Weights of a small image VAE.
Model: 48-pixel images, encoder norm layernorm, encoder patch size [8, 8], encoder layers 12, decoder norm instancenorm, decoder activation relu.
Training: adamw at rate 0.0019, 5300 steps.
Data: trained on made-up ball-and-stick molecule models, 195000 training examples, 7.0 epochs.
Rows from block 8 of the encoder, named by matrix and row number. Rows with one number belong to one attention dimension. Each number is 500 + 50 x the weight over its row's rms, rounded and kept within 0 to 999. All counts start at 0. Numbers have three digits each. After the name is the row's rms in percent of the matrix's.
# v: attention query, key and value (stacked) (encoder.blocks.8.attn.qkv.weight, 576x192, the v third), inputs 0-95
# proj: attention output (encoder.blocks.8.attn.proj.weight, 192x192, transposed), outputs 0-95
v.63 098:487441435458526442514542511528532440579507428413515540471484495428536465511533481492429502537450461554412464545438475474539534622538488503476587425530628490468561452544489450468468492515489432490487527514516527456558518460468461487535438602458550472489511565447575566384455612533528549569
proj.63 097:507615565546485509444537449526540561447549568507511448527558473520565538463505526447535416481483447485406514564615478588442513437490515439550484442514476529474476565433548586518555604457510496508531448508377439477548529541430477578475472487518492503494495471574545461537452403519506463435
v.64 107:504486458546498462453585510501528484513577372551528567474413452546520418571573471446491516553572420514442566504523533529524511572536447546497511451465509507543560476470541526532504591567450485485452494471570510491543385557357587527504503454466515484562409557549490524495456539565605494572
proj.64 100:478449499513574471454575506506570556519553561454452477571633452457434529400436553506483486521458503431552403583453497543496502464485497482531527493511511391386506480415493442510545490468589583550551561499564552460504529477566427555480577541470506515489449417424504475480427529572416483457
v.65 105:537551558457567520542540515539537486509514489532522506521455440518503550584503550423494462531515530530541538469532534555463570529497416550581493549469485623501504433524430387506489563446416539539530480369454509492497456446575436584481488516488480531450431421602474441543560485497423496355
proj.65 102:429539453483471460494450517461528524469577569475459501550602481469510416536486506583547525520466546447477422537534489463527428485538486499508528512483446430532495528450538582489487497527597391506438427642587526506507470491537476497481548474586414481550468519395536516447441489527564533468
v.66 096:387531486473514483524513534475448513538457559571487460453497484522519513525448508516614458570522539498462431476466467491562533525533432494527440464435483489483444504512568507461456452450536549554530508492473517573514561579342478551421500586500479473529554429569547516643478484499457593475
proj.66 096:496464530553554447508468489509422521533481421413569477581427504420484412552555462540484480498435430522537553493579564449516449486433507585530500536551526545595514473446501469464532541526483560491517426455554482382504431491515487466519548443475448552548473554461511420394553401549562530435
v.67 115:502484453421456549509443542492543533491467638560479370492488556617482494501506545468473584461473496552503460474437482567485576561490509479456531580487501520404457425543545508483448502507511527560488451473503469611540574457514444526536491586447513438502454427449597467582539528496362496542
proj.67 108:517401478501402462404606466540454599494500391421543587524447458445453398558512466519469505502554453501503538502508441520558515488545525449576442484468458493555494543456544441479515468543400589512455500552501547462472418584489535526516516399527496613443519494492440515514510414484588593462
v.68 112:594524509481484480518512545499496454475544566521515403508433531555543581490443480488618421594520503431557535524490489487573584375441509431483509545511530514527538487543495441478540537443479534523644525426466517635513455451508510565463533569511550468462472420575467461558575506486446517464
proj.68 105:462557453572467499484575489561518550545495575423480512446576510434410383535626522536463511507505459596420403468410463432416537528583402551456498497512538494490497543427478468447440385568504454542404497571600429462501533465481509473456477423523536554553516567479508536479471496449567545565
v.69 111:674534515423459550527499471502455458540510541497474543487503472440479469493447497448490515451524465477579433459445536532557510501506477542541600507529537553454574450440474580481470449414437539545482466399546498527489509479577485464434499493428556454376357430492460520513492473493571474546
proj.69 098:388488567593472514483574440535479445433514511572506497583478497513555497436440485568623555542468544520372493516523422560531474525438477479461404490461433455507502427557519474417553554522521441504541490520546493498520498444449562473530529516544441565566607454452568438476484467467527636504
v.70 122:477487430521545468521460496525527522500535495467449551446543492472436466479534459493419526479478543495398429510563498480449496589462518544423559535502515510461455549465578630526535539482534482500497543595538492482463488499476510387448518510463433485554446540370515502466412444484578548589
proj.70 115:451443617554572430519525506444443476442467482478524478613448431571462607529451512501529428527517458476581606440571510498566484432466491492546442458490524526549456543598452426552502459565480521484512555436505460518532505568537559535551526440566528529405574414571525458534586525539451434520
v.71 088:426463544534511455495531501507599506486520470477416514615585502576527495577562495486440453507445501543438556507579489488417468597454465485522591435390521465553524540415424492481512576613478420537492580459533507357402520468520537527565475445488491447528486580464437502470443495568553501539
proj.71 092:533464491530417495574416494423477553511558545522571503439507452484531444477398515465477569575555499429582475434504509504461521538525537515438434484591587445375479499543506536490556541554514558466527498444480479471594432497577460564429513510513555471450524550456510561560526539541418461489
v.72 113:538503565526495554478535600505568483486560407484445563553474511414518462473516533495435494408483449624519497479444442529504520499480476473548483471517572425495441521483472510567441415525534549511498457477456523478541464434619529497460455534491488470438475511467495479432435470593594445632
proj.72 104:503527427527421556471473399519519441522434554567543458410555500577561522451529534509572560487502505409447516569521478515581450451540457534477508483435476524507510497522526548510561614504447544498576551497483545578542554544483528487441461514544450567605512451457558518550533507461365560466
v.73 106:530469581530458549520483420445448526508432517583516462616504477608480545538481519413517562465573533464485566494496597499521431565481490321502513513484480408537428540465522403435542599514603456526526501567511495498527521514489541481511471443444523498552505592431478446426568398440445494520
proj.73 101:459486508516439427376503511444529485533518513501553436555480415443505519519546538527442428517439519503506405493535466505519563501557542602555499464448561554520451465585552574578436507563399553498519458362553507531431454519492484536557499505527588475511445456564446514571525493555593493460
v.74 088:498509518586524419522543578532494436500506414443572521463388430527618471602468483447486536508559553566513534489567559452499566469540535445470476551490478424517418422422390465488484553498454470484450540506485529483460476441429439442492470534479543521486450418522448432518516482426513547547
proj.74 089:432582418570414486434492494541489496451482571408422449410633502452455469410476480571490492477509454476548481519482435517514559486545492536477627469539545552476493561480513490481438420536522524584521512471543472577574513482530410567502573449505441561572538538452505416393569521497532422514
v.75 096:512493507602492460533489571494487486442527514493480418487412514578554535590477514525516432473558423418604507451580523442526555467514527512563571479518564500457568459445427422472465445473421440500494542534446461489526441445590543562531555524527554496515492421589517471532555579490448477485
proj.75 097:457573558508483553427533469592582463580541520445482529505508570441479434417491495544429547493506527571424522551397452445446486498504487478475457533600478414552496570535545532547561531486560466428513469438555520541440599521443400466423496536485511566545472505446537464520443481496480466436
v.76 096:619488547360541481447559493553524567448536484551458505420568533590525510442526470444542518572576445463562388456447507526531519524532471451527497481523407570470467483438566602508543556527513570503502545538447550620429571571376485488455527513463496527517473511405448530451459498505457467511
proj.76 095:423466429553441522422496508484558522461423437566518501576397519411443543602490433441448456473429554456551600480548590517542569453468565470450494533461576487592506536495450493537493426514412436541451482526550520484437557514524559469465513453482497456521530436548517430503472455555576477467
v.77 080:457493620563542542509612451503483474460556416494410466577451457533482583556508479577492475545541519540576501473461491491454494527372462509566471468479586513536526472498501477427523573566443457538540545401447553491475420463482520581513531514481462519541531449577403538546485584537563601466
proj.77 085:559516445506554464573504514430563462474452522531509472465535548552571404515447501419576469551474493450481423545512456491581592525552485487590543508559450528465487555470538498595433448452480437501503578484584567552472539465464468471434481561558484569451434605445549473413472460475420409507
v.78 094:475455471503520476467499531532450436512538466514561435482459542499530474451516481596579382523548459482548481499494516472530499408519511474540426410513445481484581532535529463516471525551420507461514493416528467479553470558410612547532523543583468573476537406634517550586565600492520500496
proj.78 096:562490436542460560461449502594531515540447592522475476445563563444516503517467464523460462530424524508425510551550519492423413520476498569560555482451504464578489529444518467525451507488604545442496456452459441414505526430632452382498455529447459464480424601451424550481489505517564476441
v.79 101:473383537557488454501490442495490520451519479549565433582529486488494509417469444484529467494523443417515617477537553478479420411480491413457400440517395430566468586536427427518507520499474439461588501525421532475566439547456604499583520489546487545544651549542546458466495486519499515389
proj.79 098:550578564416438428457437481534452475538508473477465507532486456441574482550506491490504565489503592545452396476425476510429514574505528546531583561508557571470457459516449569550396571473478480432561507513496536518411595472513467533368445459503560432548474520502429538473416568530553510584
v.80 109:615600524407510528456458509524567464498481497483475472403515496472424502440508476514496492586527483505525409485484392533558500453519481561470541542485420538482500455519550515473505525542522602557508501441564548570459560540507505506428494566470523510477443396531479466486520527559495506526
proj.80 096:465458500481434458562483502475565542454477591522495471519500547515555457629479504460526506449494522528430578519525550525534373452480423497477423479481472472505544507542512487473493431470411431541492444524447484459456512458522618438576548390519468535414553467435489548520545457486557576521
v.81 114:506497436440486481511507526538425475542553534530537475404382454538517577452427524498598507569487477483573559530476423450609542367456491502507509480454498554542571458558525407515535511483431533511527480414465532533456531488414506561567508516511497520503632334626439488587499566454413550438
proj.81 108:444453437548573578470495546541486570476523556426458585480593509410543429531603526523440471415529477509424494453437458508411474558569464513440447497572577531531472502433469570547428457562562504486417524562522484503456449435596493435429499494541550536535468602421411489447409402483519419509
v.82 090:547623597509483537415426542501584532576471533563470538512481573461511441444469568539479488445522541553440504511403500531525568600537464465526603594502523558448451566512446515471523556532458557547455486433473446565511496498619375521511486532520526456501479598494452446448434448519580430527
proj.82 094:449446411485531558515571452415452516481537461552518546444514539464459514550449501490514544553528510430487481525582450472462526425542460538483492467444485424421582449555567441436552468568393438561571472562514578614532500556411464559542554428540426543523478483475512479484518473502522578479
v.83 085:473539451412484485482521540477518584573556558493508517470520456466531439606519501529520558495543553583462414486492524446473464554505513490470467418466531593481446597508585591452561514432533449463410551504495540512442461499507533465513520576407494526551497519467553469514463450476607432677
proj.83 092:435399460573448567465598494558505475545570402573471567604469526458420645502437529470490462496476436397535615474511413481420546532507443521551432500558394410526534477436543442491478507570539547470549555537486461503530545487563539548513536476507563546452568468431465540490423509466534497457
v.84 105:653468472373504567534455511471556511561480552495444565459477550501425432437487496499412479483495396483576510499419504483541563522448481488524584504513428504414537494439489605554486471558500579467512555493540478597496527449525512502448501475415508467457469539405512516480473511530548410564
proj.84 099:461458506573464451446554556544535433472487459564463520519481494588508472504459518539495446435495561602463576413480437540535418554511462502458384533466459513501502509580519453536511545404489450551413466516456439471510421537490482548588525432568562586497580474464535563579584490490508622421
v.85 084:519418503608527463444504572434425558491519415498540539521431513455511431500474510535557501476494565482448548552583515463534518501502479499533498489524550451553478469563477446549548478429452414536547459475552569471512513561417555590478463493525479490457467597565512511492544576497611469484
proj.85 086:473520478436608443548529398609561414501473493475547416504577572514573479520521537575435533580521453445496489546560508472520532495561443610484584573575472503552485439447459539439537565510517451480536448533441476502481569496578441471465511469500437447568525519531496480514441448524428464533
v.86 093:493490530521539434520521591533456480537480402504456465411451518574486584440564549589589433498537507538501491598514521466561502466525488444490397511464408506525495487474564459537444512512494489476523502546434511490478502535381556580500519553473471559509555503513530496566516566446485537489
proj.86 087:520441468509541482447517501501483458529431571468502545574531480384539415548450426546533528580447520457543516534532569439436503555445415490423514460441587560552507566525435531518496494524477581466506457422549445423401495490565496416562445447448480438511425549478433528478528487495466435425
v.87 079:478455601507467524482508563441411555479455480498490478447433588517543526546526521435457434615461474493590565453523452473583490420488499431462461536493562458608489475435462396523471564469478583535488504488546514614498549457535449499573570557579556437420522466588400420486611502487463590558
proj.87 083:464477446551390489471553454510576496590426541474500547481596564472544489445587413554535486429485484543594415476425547488512436579564449612456557545539501589483578503525528566426538462540498505571473439484594442531500546537530450509468481434526517605545440522469519479548479473506543416497
v.88 114:489442498586560462502499429509507459495513416492567568633536560537435463538550411502398520481461492469392517447537555496408458577445476549506522436474620428526493475460421439551440480541517485466450442587527515403564484536516598459543470533514461482540536619497469485415504463570596544606
proj.88 101:505583597432568481457538445461492433516523579611523516456463515462484541431491569496499438464514491455602487514498453545564567529528566438467471577574481439504466462575567494455564541446522505411530511406551532563572451478428472483431461511506538504496522371570490491501516578563463493482
v.89 096:556548497505556539504568549476428524447512476564529544434450515503582459578493437476513483495553614587580450532462482509515484458558494545569512461514570519462531500439509486502453505365483559543431504421537532533599450500502526465532490486494602517426501372559523490595570551440418438555
proj.89 093:442473484482472481514557421519474544562534552535447525567539550522502547438571523456573493460559482453448526567450541421541510447446552530441568515535530536477426463487525466551514469585545510583586476544551526433435553468493454502524473454455462544574489542405446439461507515564593533457
v.90 102:394468396516607518491492501482549509534444569472441518591508462562440463561479465494471477502437641611503528448520504472472544584572446545495494490492579405489460424552475396523446467525578451526474492598471474470499497557421503428458514520438586483468454534403607589525553605479452573545
proj.90 096:583551544517451416543458452468356543470531540467547556473522557498531479370496485492513486479597418421477481432571566514590475424493484501539517524544522528420442591473474596448503482441480611517598525507463528563562474438537496446565533529490446560543495467544513451521563549548549496400
v.91 103:385500414460566502485484574549558440422534490526566450515415503497501493432543485593474471608499446565603440545427454490550531432511526603562470466520606540442569491608512438468498477486416495529534460432491548580496496518455570532546557466532529496516501384538522498603488605479417523416
proj.91 102:598540513447466560529592504540477480542445501572513547481580497507462419507546459537479577439474449442402474536545444473425440468541389498541429561508487467472449511434450516544550472501593501440489527543499538454529527435588429536447465515403531557469469479451501481473503511468568461486
v.92 119:493427594493539477524475507421435503468527531584564460589390516630506554560480514421494476524578443533577597475522551523435519517464508423560502477447515452581451452518451419544493552518433475509546465494527522472534449462563528551551493509519492514480531394559549480505577537505378484437
proj.92 114:485583502531419565407566586544594496534560535400469519391603550378479481434500429569458530520475446463545430544481518467579517460570563586489591550619574457409515559418474589517525426484438508462516489538474514550515453501489431512417451506538486470568456537429494448504506561491576458457
v.93 117:492473497629473486497540411451504490476503350458565622594498546387532487553490441535416464426512558466417589516561484473432503480490482490567444421461537409522514554451552450528455439573479482518439498511492518424501517499504532482497517424467502504499549588525469507464475458488574509501
proj.93 105:523545518420533520507507590541524496526464510597468406449567511595516515456501612465561457483529491515509452564543431462474521526476551529431554512520482568485443412559465482431519624478579431534618500469491509480538469467469511572484501475555527414522515468513520520597466533432403458468
v.94 080:640498493566432540549467447463534545434534400426539503504473468476541480545455454519432476490486514489537520461541491574539446543562466517537488441524533470517457447512503574465584516366490542410436479451581501445519501578595538411547462451527469459548413492415515542483453482537589373525
proj.94 080:509454451469490553466529513492478524575479566555518477495513588558592482550497528444515442475516534416456453555524571479407469485438577477408582557534480465466497534567511471421541574583534386550558425595441483647499550487477453584557427438486464566460534445494444568522484435425467550548
v.95 094:613466500541474555536606419493561466498450446478509603426477490494448474456509414436397556533495480523513463480404515563491489535534422514508551565504517515554537496427537475547583570616533467496509503481483473453476471555513513459509506485430480499568390551491463591440440494480602388529
proj.95 093:428485510421524538496472546441468459460515554445434404537481420582451571483494606572522541461550401466522480534521409467522499556519458407568470467546513495448558527546567462422549550462420505463440593433484547502497491478491518456538567495503505535422510475483496470497546516440500594474
v.96 101:477595507455461512499501567496469538523531610564553472546505480527494480479477613529495454551450438452513476472485486510487540598530441504562576591505580540463653383530416466539420380574518514540580489462524545520480467481520405517534511382534570448582527462539583473500529560574459450463
proj.96 106:472431499535473541530463406602464556509446464419455487456534560505595487489466439493558496427541569518568546535503498445518512458483557454505474490520449477541423491431551524423557636453441447527486495492519454560556515505384558545471446583422538496496487564469491498537542488419555439552
v.97 092:516453450417469511518564491521512590533524500502449572463466529424433480547477606521577511554454596582506577500481485524594456516521418440517414481534554546502503501495563562580541466444504459439403462520520554492479513483483537473474502421511516532445473563513443560575430543554554460521
proj.97 096:480574515586509455538408573544486542469454512524484458443504466524525527573469418491486543532547401520556453568487542497430411576483429512530476527492517531533475450493488454474527577619467501479484544468496505544540543545520415460582483531516469487478523467435572418441567456454488487559
v.98 089:488465448451585566554492599512523543462496564460488577477467498449560436406507486552483569468461504511542408518486522557547533610506552502520513468519479455492505405545482536516487448553520472447479475466580525559518490569510422458440524508490499468514431526457530461482555550463482564580
proj.98 097:478537510481406452461461419564452560538546479444557445536479502574534586549445527523568578498538469411489525456496442540558580431460500566592426445436513482556470567464598420565454547417547466478527393483497550442492529459450535440543550531483603443521577489556584591476482516550544407508
v.99 137:456488615535576534514500532488543510548523548631481509582495461607509502458536602517476458463545448527490486482457505503440535573515528484555536455453522503468548370512389462457450526596573476455578539478539463431468433486452405547465517420516537505543436558463533468466580479513443518467
proj.99 123:581553419524416428494466434545506456488514535423565483443494559481583440492527522429512557474529588542490535563527469478593499445477453525420422569450433412561520520405466578548524512513469483511571494458388477547548551437474549494518485554469495537518577460471464534509440497439502495523
v.100 099:539534432518448521541580483445468549455545454475602511420496431373450418563570499462492534440418513532490409479536523479505526489519511552513492575476491457449437574503550542504569361467422508502518455551526502460498501513483531405506521499444426526474542465384533544511515447494589525526
proj.100 100:517500451424472463481523583567537444476537474512385501511446472520428506638447511542497457592570560546467586403559465498458469457430551540440462499568432563515473463504541402512456547545564539530569548448532460484432520486516506539477511499465564562486500413522543492464491521509502509499
v.101 110:440373549519529555477477504476554446506536466565445512576538469577434563455497432511519524531536417465513529499465492509453511592545566497530538415515545510504526441464413446551422531584571392448437572541579504451485464478460535521570487538475537469480508596441551529493523448515531505520
proj.101 100:527611523564427454547525447540466452508545507498562439501564474430602543452478484443517584474452573514482537558492438554561532445471553467429527517530559517553580513497487479564436479524511504467477545524492502603517547483458452468524482566492569514483438424471412474523507628543508421397
v.102 091:480572555462513445441536506580381568452521524535481425440449472431427518470455526453493509456453555456552524484609541460534467466506474457462413539431375458497475551455457463455568479461486591512596449512460500510472460467440440495506507543540372514527552498488445503516537543490432517464
proj.102 089:407440523545541501494445495438602532455479544449467466579523454420468551538558424533438421563508464631552472448405483564538543516467418526496531521531488493488470537516497520533459480453498496516474465581528524429420471485606475553492573475481437566542559488535473495541396378558526535503
v.103 097:463463610475593481477548595548545469462580509534549485490454458532486534407528581489536463427538405560502422507559491456423466550461535422603429558526541532432414475489378481563563458555517524487475490501440504539488461447520415533488481442541516593462478462424524527539531544470455540453
proj.103 098:461522471567437454488468495482508544579468560422512566521613584466521575501495463560456574467425498509526550568522515425504498433512572505550559455521442522569530536422568563433544484529469525556552508494499573507613536500540500534552489590472537476610531459493473474467456516514464440408
v.104 115:567543564474518467488479479434523475487537467520473543493493485601483490450471479519457417391525517514507435559535562495466541554467478467475531399419627501495467532435431521441566539470477469491505488455557486370499351425516445470494494504507517556517373562505578557429545447499567496598
proj.104 110:432461407546500446463547459532467487479428507523529425428558596516516509507520542493484474542421440485551551510444460459411530448523546500441513549486370499489586470557461510432479538534568457545497561461509519590541614507517471460518544576513509450550583516431429526534449604544452528372
v.105 121:567460380461470438489562441591468559456476425435519559472473549352487506551481514528560485571381583476482515516497448451575455347491533484488485553475428396482483622520577534528551442465454540516519553501488463573490580550527539489505490585493467488452588452495489523457513576473557528512
proj.105 110:451475583496473463566471542539561532483466531543460456475491425532404491514517555460505455458563456521522519449537571506438524536536450518558504460509559599493404535590501460495462545420533515468486483498535514444376421506553485447469574477485531491532422538527569495542504500483521456510
v.106 107:505497546534545494483449496549560496490508563549540444467559491590472459411555565484517487461583395571440505516455547517481515624472545542480515508470463477476453382496439504458443462580563456447501531497496524515446405533470480564533500409555493459502508570500615445408529475496442493524
proj.106 101:512488443549441507440447455485453453461558539488476604562449515506503452532490452541520483544441561509524475455529446528481533432576587460435452553459531517467479528489523551545427597476439474565587482502379494507601585440532541477546411550461476534630512498514476573456444537509455512495
v.107 116:449557549510541563507448551482497495427452552560536488629484503590477533558446557500522465455516525527524487447545531503417529482445526411500549513538486463516431435512405361510455413531532525487492439587543495507513451470568438492522496530502488498439596459393540434436613467532349502484
proj.107 099:546422416468473492527553480506557406463595609419518439377560508513533495458551487484512414519384469450479531495446446491506544440483479573437537589505488566576578467515523564503554446427468558510552515461453477454483552448408504525499549444516473451560557494499535460515483550545529525459
v.108 100:449422563589423539513533589489507482414537519509491420569482510448506544502479506535509488495569424457495543532581470520540475504482574430527509471512530475555517485526448420564431496512505506503470517473556477476561518442489502583553510427576510557523606504553612444473520483542444547439
proj.108 100:533515499467592493611450494577473558455480499465522581399483577559519541530570529518537463535445552549455423594446452558522538450494550507439538572516536521489493449448525481496542508544476584412554515434508530507492557496429454507496527635496540534577457492442441488523517486485444474557
v.109 092:510566440485463524442500528475467472440538519428524489461433409382534469464493528458525423422456586563504468565506504503517534547551424574541468485466537526488581568473528535536563349467504497445479490426468442362451482507462470501473500470484569526449428539540488548454402586478583419539
proj.109 098:483500508492502510520487482521582418543495531589449558597465548508510520538509443578506558583593500481530577435589534456472438422506541428516500537528385470488416476504488500513469610555497504543467477483531543558511484463440505558537501559482418528568556419491467541569515416553491462536
v.110 103:483513588497546534563445450465474469477516510580523454498488542589545557483486493499457419550544415550448559435465461516553529541505582492470585566553475460510562375565494410505458537564507511469497488547530465509498509460502424523485462442509569493506490427520451491446611426434392486473
proj.110 102:572583491573494520454527483515546586530490558483552559449539461542596420434511581458478528425463516534557463499514548515520540521538487545506429517478550523448480526428506567512560505495462556572505467532465441494595547513496438485529407496411466513517534512465535506586517503553518526513
v.111 095:490594448533474503539422546536566496575477527415514426474474476446517463549560455565523543405478535590448459531467480499516485559389458392471500536554476467541372540422526573550497471543561450524542478584473537475463370508486454442514498552436403500525459588474576539593410490488491571503
proj.111 097:494439453548521494412571535408530592472481499435467519538462464541453501562456540552457475584568511511449543515426505511535472516544496568480515430495573539503515506508492403504550417561493481490513456554505482503460573624434546571585586494554561540546559451600505568431554486534448483469
v.112 103:536540506435416484471494476520520462484543489409472589346426549438543416511457498538550484496456490533537442492545525531596466476578435511497533503524587455521510499448547623581510554431550521521557552466582535446470456539609493530450462474542579496442433495491507453490428540570641489550
proj.112 099:448504548456577489522425586534437490564435536474530554572564554586524551582565568534512430539485503392494554519567421474516467523429529419545495486460489577458504513577528409500440454535457496480451513455438454601436534462384483484576508520553474549494506516506498574540521532472448490446
v.113 099:446435436492401469478522452463497465498518597530455501512559437425503518475543589638483558523473383396519445484381458513575466498531449550538453478574457529529637503531554530508495510488495503488483570585527484479428549468537499568541546450522542455549526570585497592554514536515478453385
proj.113 097:480455498535603526481474475533467571510522443553559538501591484589436560562506458382543455463476529486499512460517468434471501544507475465474489486480538438472399497476533483499536575518452482478528442495489521482537510554426450434432417456390463544483452545452510549472446585516509475623
v.114 090:537438414550498483510532532556556563486517383489407561471535457512482530466507392536549574494537528514437445440474468476585490440536501482504404379597580445504451529506467503586524481495594419436467516479503572547572580512487526476537536525516533542506540526451524504538520529559524509599
proj.114 097:442557540504514507413424459522499492543445451445473409472425464461584476533490560562504503492519552469472454547534493533486583467479516415538506462521385513493543461490453424450540476556451546400443552437482545473457432467512475522456531419454489439543560521521505545522549567517496506510
v.115 097:428481490506419513463490494439576519516536529447453502506590533505441570487528473563502517525478508492526488461422507541514477501485606512583443409520542517572592490554522417471482549506499439434482464602490540470470610576463537533580470572486597464526526493503479544597433508500469402504
proj.115 098:488433454566563527525446498392474529501556423579490556488525425458462463469556460523535474423568500481537504440577467551538565511500504461442620479541578551457425471401415525518489483429523598440531545511465541522542483504518418490440482471425563535400395459489523546504554565534462560551
v.116 131:497503575580549544543485503513472493449548504549503417591490505551530573511432529498515454476549533468539525468605544478443437399388534444514443576471398487485411464549446447529566492511569550472549480503444444581467462516571450571519517447451413557547562422506515431543554484463367569442
proj.116 126:470470398425418461521497435443514465468468556446445451412519548464510407432497453443389553549459542585443514566425440544410511519577526576430551548507487526493609500511603562505470418467431421497484499470604517459519596488550569453514463494472563540490459543481471505483464435463528394449
v.117 112:451501555481471549453508516540461530505534570555458449541489475585551497486463532434571500503496378501493596498564548489481487468431594420542518592483497442491424497495410458573480553515563507539512532450462445560536502463609442568520465508472535558385509392529563452501535433515420528456
proj.117 112:456470490542446478504477417487515536526549518456439560406599549446463490465543455508418472407451493516487485595456454530494438542581436528482500460527478503497510477458499486449487457535415481479439537493537526491484463464415461572450458460488494525619547507551436569572434580517448490449
v.118 098:426527517547553515483470553572509494413480481474621525569473447565485465497564492393522444430497451534584519526626550469349562460555536473603489534462386509512420528539467431528507422519497479472548495502560489476545480534479526493528549470486512565489495455497562480397589514546373565460
proj.118 103:566465498435536505613433486432496396489440555562503390458497524454506480476469502558506383579520585489478530493548521470445432448494592576478481491573472526504542495460453495572546454509504436533487543467474485520432580446512528568447523565562477468484501500439498502534459543516505559480
v.119 078:507523474498520463465468541550536543448580443439561447522425515526529522566480530483553452405547541568500484562522590535473434484557436500551464468445542523524403618487505484456560458390437467535534474514429453404508413526484534386553472494463485569402495460517501448499546453420469503582
proj.119 083:514537383451487510435444534468451459499510543429432501514544581483469453499439428532467510620539472453519475484498466547503554523517551506525529487515469570467468474521500508579542530587508483463543545536606512487389614452561452604444580515549433476609522590427451448427572450524474487386
v.120 120:521478509507490518450439472475509484479481569603547410433493577598502528460484603486531450573533413443559510419496481521500549506522610502528516508550454520473615426592454414487469497514547487491575414506546490552460597443464509608578513502479616477529587419548531438491568485500436436454
proj.120 117:515586522529512443609576479469447472459493483486486501498555508561560476433533521504486543369544614579426419482476497499543470548527502499457519542475581505508476565401495592469460546410440571462483519498423467481616455485503475403381420456507471535434528527544439438509533500451502521470
v.121 130:479521519549539487541496549428544509468512595558530496571485448572479450422532566501415533460500417554467501471537518474415517618485525488543641528484537485512455429503379508494449480610488445483435508539504494439480432454556407472486538572524517435527428495466585484406523425480442566522
proj.121 122:437477502528433500505561477503510529481462455464457490447503480530586502545454511553521449464534567443600578572473425469588447428525565477533439509476463458530519468455490472476519500472438547547549492447465522539600564461475531548509442526451470524561504481510415568567502608431537412452
v.122 095:425537499523585533498528566499492467504497620570595414499483442531508554322581479480506488570545377470517528492431441448467528562502544444574510536495377411509487425544441505467503496515528525500550462473470558598505506477464410571543452518525546498592485434415553496542533446461392495452
proj.122 098:555399490557469396522553436503434444474520447509496548460538482463587423553416565420503516440519568498486502555549569469510410555441498519527467531469521494549598517426457509528479596439456457574440581503533512419489529536505515489549502575464522533427534553494496538479452585469456436578
v.123 084:506473556550519476432489453429478535562465426552427614528479600550442569541468562422577484563507532552442514539559538476520490463463524533432469536423497531564499554592493445487547550495504493515522460415488468424568583534430531485434491465468559482554483377599441478511516537505501574534
proj.123 088:540597450449452511558504516490476410468528484547588493522518382408482536391489524458449575475465420536603537434550526489604568536468508443458544591524423485463495513448525570431454410560521474433476543435475515512593359426521443530552470514476419527430509565474555467531477509511486513427
v.124 114:542479487449459434475501478541382461427483482419501495395483495434546532569427460476541461568489556480558549509599495487589538311443499532514475578450497453475446595445612476540560539426417537508533438517487549572543549496479558483535465596543453556448486372549515477572492551522486545438
proj.124 104:485438500530566493588467560546500440504449440533498505450610484577453503422556507505522539469450423561545483483466552570405478583548550485556481531497468537494534491553482448538582443469515499453445554509512564433342487473587490480528587418531517552526455586528512536450542517557581519497
v.125 115:610566505426518489459575421519563490547494481444429526387516481539455481480459482525471552442527546511475440478488546530500476552476492508437516455443544522452458608416576618492502567438495528464553536453470519499535401522510527472456435502421452510506387514464428507587394518453565493552
proj.125 110:435394526529449494413537580429545537487455421473535476596476399433468441610527484489538498576528467493521543519519447547408439436446545502544544472502449465466530508517438404519458441526536446555479546558607502458456537471547444448502528474580419535480585473533531558377468397530517536515
v.126 117:595448438519474437498569514527570488503519402424359591502530473401486512528499385553493445479468501469486487560552505468482434465563474518483414403508590578543477573528571527495571543455532485488485528422519517421457536518513526428483455538432457528433445513536462552533444535482617463554
proj.126 111:419481558499524533585500558473462466453498486499530459470448548498429567456451547562468505454527481564501541515527447544529515454474455543488475521559447486533526452504525528433537478460451521444450524554521560478528430466445512420466564478489555514540502449537529417546539546518500467435
v.127 110:545467593559587583472516546460586525451503544504461512503580551639486503452448480471428500534590447522522483451456462528434558553499602459582589482453526538544429454464414485495518603567609476533474486455496524476544505503504490496520480590516564480541522500441566552479565479504498478513
proj.127 102:551478426517370475552523402470439432489556490459537490424456471506513500472496559469521470470387545436494551534413451517557495471487553506454413494585485438499632519553572481498482482416393510483587499527519467523554520459543411414524414481445500424510450497516412462534517593582429550395
v.128 098:552435512532559490461452450574535534571423376589576473566533469479489538436568489508443481482496423587520479542486502564539482541473487481545559515520520441544425502508447518439463476536560463485567591432496521519468443485419450496541460436521496514478390457468540497510502481492453437623
proj.128 113:406534431478565539570564595442472492478489446497524563502581504444501556466454476559486529589486480546452439436549552512482477528478436555522454515467409526435495521569460493563464482578440545527457467443454511542444438412540492492527446514486449567449386480546481512577502543518501539452
v.129 088:389571466395445433503521434465514525497471467540537486447476448508459549534511517437527568459517520496526490574499557504520449521501435482585531561579497486542568534503459516536561488595438495477489468519488518519464437464519472579416546577596501505521495537459492451543481481471560567429
proj.129 085:591531452496564553407587489436580499561522450495397532417448469516409422538566527460522489435455514566541532444473431488419457591494523534524406438527479539420517518516422479531493518411573562545437554476475517409535486583468589506499477413427463458551474497496494485463407439536456482486
v.130 109:567423494530463518462479492462429512511524459503471516517539561502423494522437493467467496510475539424456466495429523544523476453440601537529535359520557540543529521516561445525485523522594498544517474612439455529546605522526564506588486515515450483478551451467481455540559423520550462482
proj.130 108:413590465537563552587486490505567439493501509456549582452463447445577558503552518514492484601447405468494496440464473523541551533487439466563524430471486450481558440458392498518494467569452583528464550464579462523469482515541477567523469520466440528461506444461569471441552528513454576484